Rows from block 13 of the audio encoder of a small encoder-decoder audio transcriber, named by matrix and row number. Rows with one number within an expert belong to one neuron, the router's apart. Each number is 128 + 24 x the weight over its row's rms, rounded and kept within 0 to 255. All counts start at 0.
Before each expert's rows are labels from the 100 clips, of 14976, where the router gives the expert most weight on average: "strongest on" is what is common among them. Only what is clearly more common there than usual is listed. The data: single English command words and digits, spoken by a formant synthesiser in many voices. In brackets: how many of the 100.
# router: router (encoder.blocks.13.mlp.router.weight, 4x160, trained with AdamW), inputs 80-159
# up: expert up (encoder.blocks.13.mlp.up, 4x32x160), inputs 80-159
# down: expert down (encoder.blocks.13.mlp.down, 4x160x32, transposed), outputs 80-159

# expert 0
strongest on: reverberation (97); /eɪ/ (63); /dʒ/ (57); /tʃ/ (57)
router.0 [122 184 111 161 138 143 187 142 100 150 104 141  93 146  75 117 135 122 169 114 131 101 103  78 146 143  77  95 148 136  98 101 138 132 113 180 105 121 104 114 144 108 136 132 146 125 157 117 104 115 160  86 165 105 127 131 115 176 113 123 155 127 149 156 109 129 129 106 139 130 116 113 133 126 152 106 141 140 166 138]
up.0 [124  82 139 101 124 126  86 144 139  81 138 153 109 120 183 144 119 116 132 143 125 123 144 160 103 123 144 135 124 148 145 146 135 157 159  98 115 134 150 168 104 160  86 121 148 121 106 111 145 139 120 166 116 142 140  86 103 145 127 139 118 107  97 129 182 128 112 156  79 143 135 100 111 140 115 124 141 130  95 151]
down.0 [100 123 146 163 143 150 182  90 106 123 104 128 159 158 132 149  89 155 128 129 138  75 110  84 163  91 120 172 111 172 129 175 125 156 113 149 147 135 143 126 153 122 106 144 145 137 134 117 144 128 142 150 113 145 165 156 163  95 120 132 134 120 120 151  78 163 165  80 165  75 147 105 148 112 120 126 168 135  85 137]
up.1 [106  77 124 162 127 150 133  88 133  78 138 105 155 145 108 135 105 149  78 148 140 154 137 168 162 136 147 115  98 117 103 107 107 150 111  91 146 167 128 122 122 143  78 129 154 135  84 125 140 172 119 119 140 197 152 135 123 148 145 108 126 104 139 134 119  94 118 135 105  77 124 165 100 159  98 134 130 105  65 181]
down.1 [115 111 121 128 145 114 148  90 110 151 133 174 109 143 109 118 145 143 161 105 125 147 162 140  90  94 133 120 122 131 123 168 132 111 143 148 147  88 167 172 127 132 159 135 141 121 132 135 160  91 127 150 116 103 112 113 138 158 150 140 122 128 133 105 124 118 117 113 147 165 129 104  49 164 145 130 116 140 128 107]
up.2 [115  94 129 118 127 141 107 114 158  62 119 133 140 116 166 104 123 106 139 171 129 133 173 152  69 118 118 153 144 170 136 135 130 152 156 133 109 117 123 149 107 142  62 138 174 139  77  97 147 119 134 148 123 149 179 129 148  96 109 131 141  93 149 114 151 132  96 124 104 108 135 124 142 212 105 148 125 117 101 155]
down.2 [115 135  88  78  88 108 125 116  91 178 134 122 179 113 112  95 136 155 143 122 131 100 174 140 150 123 155 118 124 135 128 114 148 129 101 103 135 136 128 184 168 121 125 133 141 135 147 151 142 153 162 100 159 129  43 135 105 127 118 106 117 148 126 170 166 122  89 154  91 161 135 140 130 147 145 138 127 119 119 113]
up.3 [106 128 133 143 106 110 117 173 112 125 127 126 115 146 159 147 137 146 132 178 131 107 193 200  70 130 175 116 134 106 161 130 120 129 116 142 142 110 143 135 106 141 111 130 140 133  63 135 145 118 128 148 124 150 130 153  99 105 153 122 123  95 108 108 163 111 101 156 133 130 145  98 127 119 126 135 176  93  93 127]
down.3 [154 110 144 137 138  91 136 120 125 128 100 151 116 146 107 167 125  77 115  82 126 102 114 119 115 142 151 129  96  99 127 124 148  98 121 134  93 117 138 144 130 109  99 106 128 108 110  84 139 130 109  96 135 126 146  73 163 119 101  97 140 140 149 130  64 164 120 122 141 113 134  92 112 147 129 118  95 156 132 131]

# expert 1
strongest on: reverberation (75); /s/ (58); /k/ (54); /n/ (53)
router.1 [125 126  82 144 117 114 137 127  47 155 156 144 101 111  84 105 127 139 153  92 112 107 113 105 195 121 116  95 109 143 135 119 149 105 165 126 124 148 136 131 158 118 145 139 125 159 149 105 121 108 150  83 144 124 102 122 125 131 124  90 169 128 191 178 107 132 154 154 125 120 141  96 133 132 123  96 188 112 166 149]
up.0 [127 147 100  83 119 132  92 127 152  81 125 182 134 128 153 145 107 124 108 164 151 140 119 122 145 122 143 185 126 142 137 121 111 119 112 119 142 140 175 125  79 142 109 155 140 149 133 122 101 155 130 175 121 140 169 117 116 142  97 119 100  89 110 134 135  98 130 147 146  81 127 130 144 131  86 122 109  98  55 152]
down.0 [ 76 148 146 127 125 136 112 148 147 148 139 116 126 124  91 125 133  81 109 153 136 130 109 123 161 135 161  98 130  68 122 134 154 133 121 179 137 127 136 108 146 130 159 137 114 123  92  91 122 128 157 150 117 134 122 106 169 134 144 101 140 114  99 148  80 150 118  95 124 108 115 107 111 173 160  96 118 143 149 163]
up.1 [119 135 150 100 101  97  97 123 157  70 142 147 131 128 147 150 123 141 144 161 145 162 177 152 100 135 146 163 127 120 152 153 110 142 108 158 131 132 152 141 108 142 114  97 135 110 101 160 182 149  99 160 145 151 161 127  99  97 144  85 109 138 132  88 147 111 106 118 134 157 104 125  92 156 128 115 135 115 106 159]
down.1 [114 165 102 144 152 118 134 150 153 143  95 113 136 129 104 113 186 108  89 184 145 172 114 114 118 106 135  91 146 153 172 130 116 147 113 155 160 118 154 104  59 120 105 134 130 121 132 135 155  91 114 149 165 147 130 140  96  90 145 104 168 129 152 131 122 138  96 138 111 132 148 151 149 104 151 163 154  90 108 116]
up.2 [120 106 152 105 153 137 101 123 151  79 133 132 159 134 168 125 137 140  94 115 149 117 138 129 115 121 154 148 118 108 124 162 119 140 158 102 121 164 140 137 160 157  95 151 125 136  96 154 143 155 129 144 114 163 162 111 132  99 134  97 134  79 110 143 177 138 120 124 114 129 108 127 100 115  84 111 144 117  77 153]
down.2 [140 112 134 159 148 119 138 123 103 107  88 108 111 178 104  84 173 132 134  89 111 136 133  98 107 151 130 155 139 127 129  94 153 131 111 143 128 138  71 124 143 135 131 135 132 111 117 115  91 147 122 139 118 167  85 101 111 136  96 128 134 155 158 120  62 141 116 162 153 104  84 161 161 132 135 153 118 145 135 142]
up.3 [107 127 173 133 131 105  87 148 160 113 102 141 148 100 144 135 131  59 128 139 139  54 154 130 109 117 192 151 123  97 137 145 134 112 140 119 148 123 153 149  80 123  88 148 119 172  95 124 161 157  93 148 107 134 110 117 146 107 142 144 144 110 108 151 160 143 132 147 131 127 133 127 163 176  97 120 101 172  91 109]
down.3 [137 153 122 134 103 145 118 113 141 119 115  87  86 123  76 124 161 181 121 154 178 187 164 125 183 129 132 111 119 114  91 120 123  92 103 128 142 144 122 101 126 134 132 130 102  73 133 172 174  91 121  90 119 148 125 147 145 135 113 132 166 110 104 117 141 159 142 139 115 109 151 121  95 145 139 121 103  85 136 117]

# expert 2
strongest on: /n/ (70); /ʌ/ (32); muffled (low-pass) (28); word: no (27)
router.2 [157 129 137 144 142 136 135 159 131 154 130 107 102 173 126 172 122 113 137 109 123 107 106  89 171 103 113 127 183 156  94 131 122 143 179 153 136 128 120 146 160 118 127 136 133 164 139 108 112 120 116  94 133 120  66 135 150 147 115 104 145 153 172 158  79 160 161 138 118 164 179  60 156 151 150 105 125 110 146 124]
up.0 [118 124 170 144 127 130 126 120 149 117 130 157  82  88 124 122 177 128 105 126 123 104  77  86 150 155 126  96 143 113 116 130 105 131 132 141 137 172 148 171 107 177 176 145 156 143 117 167 128 139 104 144 146 179 101 109 117 149 112 149 124 123  80 101 180 103  91 176 129 119 135  97 115 123 129 142 162 125  81 161]
down.0 [161 129  96 125 115 124 153 110 136 171 131 125 162 145 123 132 117 127  81 101 150 130 183 146 102 154 130 115  95 141  80 131 180 139 154 107 132 100 145  57 106  98 163 127 138  99 169 122 132 166 121 148 100  84 144 115  84 132 130 110 158 134 142 111 129 143  81 127 153 135 150 134  86 105 126 160 144 122 165 127]
up.1 [103  62 133 144 149 129 127 110 176 108 148 136 145 124 107 126  79 138  90 143 146 163 169 175 101 132 131 161 120 138 135 154  95 143 114  65 124 148 169 125 108 106 133  88 131 146 164 129 149 134 132 139 111 122 147 193  97 118 166 142 110 129 131 106 175 112  86 121 107 145 134 167 118 127 144 174 114 112 139 151]
down.1 [159 158 143 113 118 124 135 184  95 126 154 150  81 111 137 150  99 142 138 134 120 128 137 120 133 129  92 170 149  88  80 116  88 135 117 132 119  89 106 152 146 119  80 139 110 162 146 137 113 162 126 124 106 134 131 114 148  93 126 125 130 127 150 132 131 158 132 159 129 135 107 115 144 148 146 160 134  90 145 169]
up.2 [131 145 116 135 117 139 120  64 141 154 144 166 146 122 101 131 129 115 117 175 158 141 116 134 143 150 112 130 112 138 136 125 136 114 147 139 119 100 137 101 117  84  92 183 169 138 130 134 116 141 136 124 176 106 154 123 113 156 103 155 142 100 136  76 148 135  78 114 125  98 109 127 147 167  90  90 113 163  93 124]
down.2 [138 115 154 113  86 102 150 142 129 131 120  84 143 117 100 140 111 131 121 151 121  87 158 163 132 148 125 132  74 142 149 140  93 111 148  90  97 111 151 124 139 131 117 163 158 135 128 171 122 111  92 124 125 130 162 123  89 115 146 113 104  92 154  79 116 129 157 123 150 159 129 126 116 115 135 106 152  82 115 151]
up.3 [127  87 131 121 154 132 135 127 123 102 141 128 143 126 123 120  98 110 157 115 133  94 132 107 149 131 163 109 125  94 155 147 162 172 140 120 156 100 134 150 138 101 104 141 116 122 132 136 168 145 133 132  99  81 141 135 101 115 102 120 128  90 130 112 154 117 107 148 115 119 129 129 131 124 128 148 108 143 144 141]
down.3 [ 77 125 135  90 126 126 122 113 136 119 116 152 142 104 124 118 168 160 134 177 159 103 120 146 136 130 108 147 146 128 152 116 135 114 112 129 154 131 172 177 125 115 137 133 121 138 121 130 146 128 108 157  54 126 140 144 126 134 139 134 163  93 133 147 148 138 148 124 138 144 103 107 172  81 102 158 130 141 112 129]

# expert 3
strongest on: reverberation (98); /oʊ/ (72); /ə/ (38); /h/ (31)
router.3 [182 135  90 106 124 133 146 117 127 169 122 158  93 115 104  95 138  95 172 101 143 131  81 122 175 171 118 140 122 153 106 158 150 140 133 140 150 124 116 118 145 138 145 138 125 177 165 108 100 122 145  89 113  97  75  84 120 158 119  91 149 142 152 148  89 124 128 122 127 142 139 102 105 129 164 119 153 120 155 113]
up.0 [137 105 147 127 136 157  82 128 139 104 107 144 146 147 170 155 123 140 107 132 130 151 143 127 108 115 143 140 126 160 110 132  93 120 131 121 118 159 148 172 135 136  63 144 144 152  97  82 109 142 124 130 151 155 162 149 106 125 101 148 123 106 120 142 156 132 105 105 135 107 123 111 151 193 107 117 117 106  90 118]
down.0 [107  90 150 141 156 125 102 121 151 108 143 159  95 141 102 129 147  95 122 124 134 116 124  81 170 115 141 135 129 145 107 132 102 184 106 148 132 100 164 122  54 127 157 154 129 128 132 115 110 164 132 132 168  92 111 179 162 115 125 122 149 188 141 118 123 155 119 105 149 174 130 151 109 132  95 127 142 109 168 116]
up.1 [ 90  92 127 120  97 153 101  94 131 109 144 122 153 118 166 150 124 131 115 147 145 119 133 147 134 135 176 181 143 120 121 133 101 135 132 134 139 119 127 136 112  99  82 150 141 181 103 127 142 155 148  99 152 180 128 105  94 129  98 116 115 130 123  81 157 112  84  99 167 114 113 112  95 126 149 112 125 100  68 141]
down.1 [143 105 108 131 147  85 153 123 163 203 145 106 126 142  77 139 121 154 125 130 113  88 130 126 153 125 120  74 108 145 123 170 153  98 153 123 152  93 144 120 112  90  67 146 167 112 161 124 146 144 107 129 168 116 144 125 136 114 142 161 126 103 139 126 115 109 127 138  70 125 105 128 145 116 123 104 157 158 107 130]
up.2 [ 99  94 177 103 117 158 128 151 140 112 111 128 132 141 144 154 117 164  76 182 120 130 109 154  98 121 144 138 101 127 147 118 129 153 124  92 112 137 153 121 136 119 122 127 146 153  93 141 104 131 109 115 116 118 154 100 129 150 134 150 108 108 127 139 182 118 146 135 122  89 115 130 122 155 122 126 139 121  97 158]
down.2 [144 110 120 153 117 103 155 102 138 128 131 153 135 115 100 123 115 103 150 145 114 146 153 103 169 114 131 161 129 114 161  90 140 139  74 131  96 113 110 166 129 140 116 122 107  98  99  91 115 137 116 105 102 136 116  90 146  70 143 146 157  84 131 121 137 119 109 133 135 162  88 147  98  91 132 136 112 136 111 144]
up.3 [137  86 152 110  95 119 136 121 102 121  98 121 121 138 153 149 123 141 114 158 153 116 169 183  71 126 142 117 138 125 127 102 158 118 142 124 126 141 110 141  84 108 132 122 150 151 119 144 104 157 150 141 145 118 122 132 123 138 139 127  75 114 110 131 178 118 109 151 102  96 123 131 151 137 132 165 117 118  93 161]
down.3 [126 113 132  94 118 143 138 173 165 193 176 122 116 127 106 168 103 141 158  87  97 116 106 130 161  96 131 146 157 119 130  96 128  96 123 125 133 126 141 125 132 153 129 104 112  96 140 108 144 104 131  85 160 134 128 146 137 137 148 169 152 154 126 139 136 118 140 112 142 129 122  71 155 141 133 128  98 123 134 102]